python train.py --encoder_activation="relu" --decoder_attention=true --init="torch_default" --batch_size=384 --weight_decay=0.0
Rows from block 4 of the encoder of a small segmentation model, named by matrix and row number. Rows with one number belong to one channel. Each number is 128 + 24 x the weight over its row's rms, rounded and kept within 0 to 255. All counts start at 0. Numbers have three digits each.
After each channel's rows are labels from the 100 images, of 14848, where the channel reaches its highest value: "responds to" is what is common among them; "colour at peak" is the nearest of a few named colours to the mean colour under the peak. Only what is clearly more common there than usual is listed. The data: rendered rooms with furniture.
# convs1: 3x3 conv, stride 2 (encoder.blocks.4.convs.1.weight, 72x72x3x3, each kernel summed), inputs 0-71
# convs2: expand pointwise conv (encoder.blocks.4.convs.2.weight, 288x72x1x1, transposed), outputs 0-143

convs1.40:138130140175121132162180110161170116151133105131110120082106127130089132113079123144111135123123084098152158127094120135154113118117103105150169124153159133144116161161115101081153086107139112123147137098147112136127
convs2.40:126112115158130126113128090100107217113099114136113111114177128129103140133136185144159118115118140075083146114138124105159087145100130114094138107107112157170129102142094130106119147125131195137117110156125121184153202087119133118117149109132143080157132117120154143128083124188167152139095133130116135140085067154150140138143121138102132180131184112168110118124171114153142103140166160132155096139113114151153130120116126116126150
responds to: flower; count: one; largest object: flower; white walls
colour at peak: brown

convs1.14:143123134145131142117156121144169156111144094134124136138151096076134096137110097095115143122152134109137149055108145097147131153136138053097074124124162153125142122113123112130110124128154090131106123112164144136148
convs2.14:115137129108135116123129142129126153140146133150163122133119114157143115106113089137124140155125141119126148142116145141121131173155143157121126154099127194120131136110122153187138067053113101145130140161132113101116117118080156117164128135089126184154151166115093144113124110123131132115158136161113100128125151136158148137110087093158095107090136107148110132161163108137138156128058150154139134105139109109125116131091083076106157
responds to: trophy; largest object: trophy; flower
colour at peak: black

convs1.57:132182129110141120121105111115154122067118139128110150154134095120098124169108161128105123156163108083103141134100147170115118123109128075111099165137134104111115142110100107152126106095121131137093138154099170114156
convs2.57:157116137156103142118131137155096117114142135102120137111127114145107128139085150100140092138114128122106102126095109133080123090125116147071109123171133106130134121086127117167155111104115110137122137136153150070116155134142109117137094083147100126139169131117095122147110112139079159129166109150149112129133142086126118104113098140087150131154109127113165113130160142140115164075131103110151116125118104149149153167101144146122117
responds to: ladder; largest object: ladder
colour at peak: brown

convs1.60:091106150117110131175136136138103078145128112142139183153100131119072096132123169114117144132097121115143122138127124069116127134082121141119127152128120167134124127099124145108118095085128122106082102133096100127088
convs2.60:162140128167110144137144141177120130128128118145138124110162110124142133157130147127158137124128136153122114115145131117102150156096147124106134151107132125140180141173178107143078151185117143124205149102170141138138159085121093109144129158175125134168163128126162155101111126140154131146098125160118118137140117108113124124130101159091146161120091195064109127158173136104116138105142053117170139151131149108154144152136120116123114
responds to: flower; count: one; ladder; largest object: flower
colour at peak: brown

convs1.0:161122147220160145131144101156125168124137134110120122101134147146136105116150140135134152081134145101134168127117134185164128145140135085129143163147127119129145157158103131100153142135143119137100152097137148163113
convs2.0:107108111147132125117109159118125132119185158098190178101145127093115117081121119147140115095128090140134136098119146099145126099080118131146137131111129142125144127145132148097140148115128140190109136140098107145127126112130105107111125102091175149089077140146151137133110154165127128123128134091132157140132125138167138119149082086157107126106137127135101138102138166135168126116146098120092097124151120160135092109143109082119133
responds to: window; count: zero
colour at peak: grey

convs1.15:153105137186158156132147093153120175118136151121151127102136162144127122132090132128141148062149128096139165113128139156157133150141137103131141156149124129105145149159087135101155121114141108141101157075146162149106
convs2.15:166130131154125101110149119126134155102151108120157184100134139093132118154173147112187126126115108123133152140131145157094131106115131076127143163101118130126160155123143127098131152109156134196133117095152122166129182125111147084114113151135128114139086101124176102113137138183130145109140175109124170131096108155206136134140112148111110133112152113144138103122117116124128145150144155118128105128131155158137157173138121077105149
responds to: window; count: zero
colour at peak: grey

convs1.29:116135088174152102074115109088137125093114130110111111164129120125117122157141115142142099142125113181088109126107141132075142144142133135135075103098120101157139094124129123116085139128095115107119154102139141080114
convs2.29:149133130106142120126144145136116117096122121130122123148168180107125121108130111136150132153140129147136130117157134205122140149148142093097133122166137106132146141177103121154107110127125130118118142106111125119123132124103124138130124147127130123095085151094067103137128135102127105118064128112135106099140131130112153110129105100079098069092110105130153139063125145147127135149118134136066067116130106091146132130098129103123125
responds to: count: zero
colour at peak: grey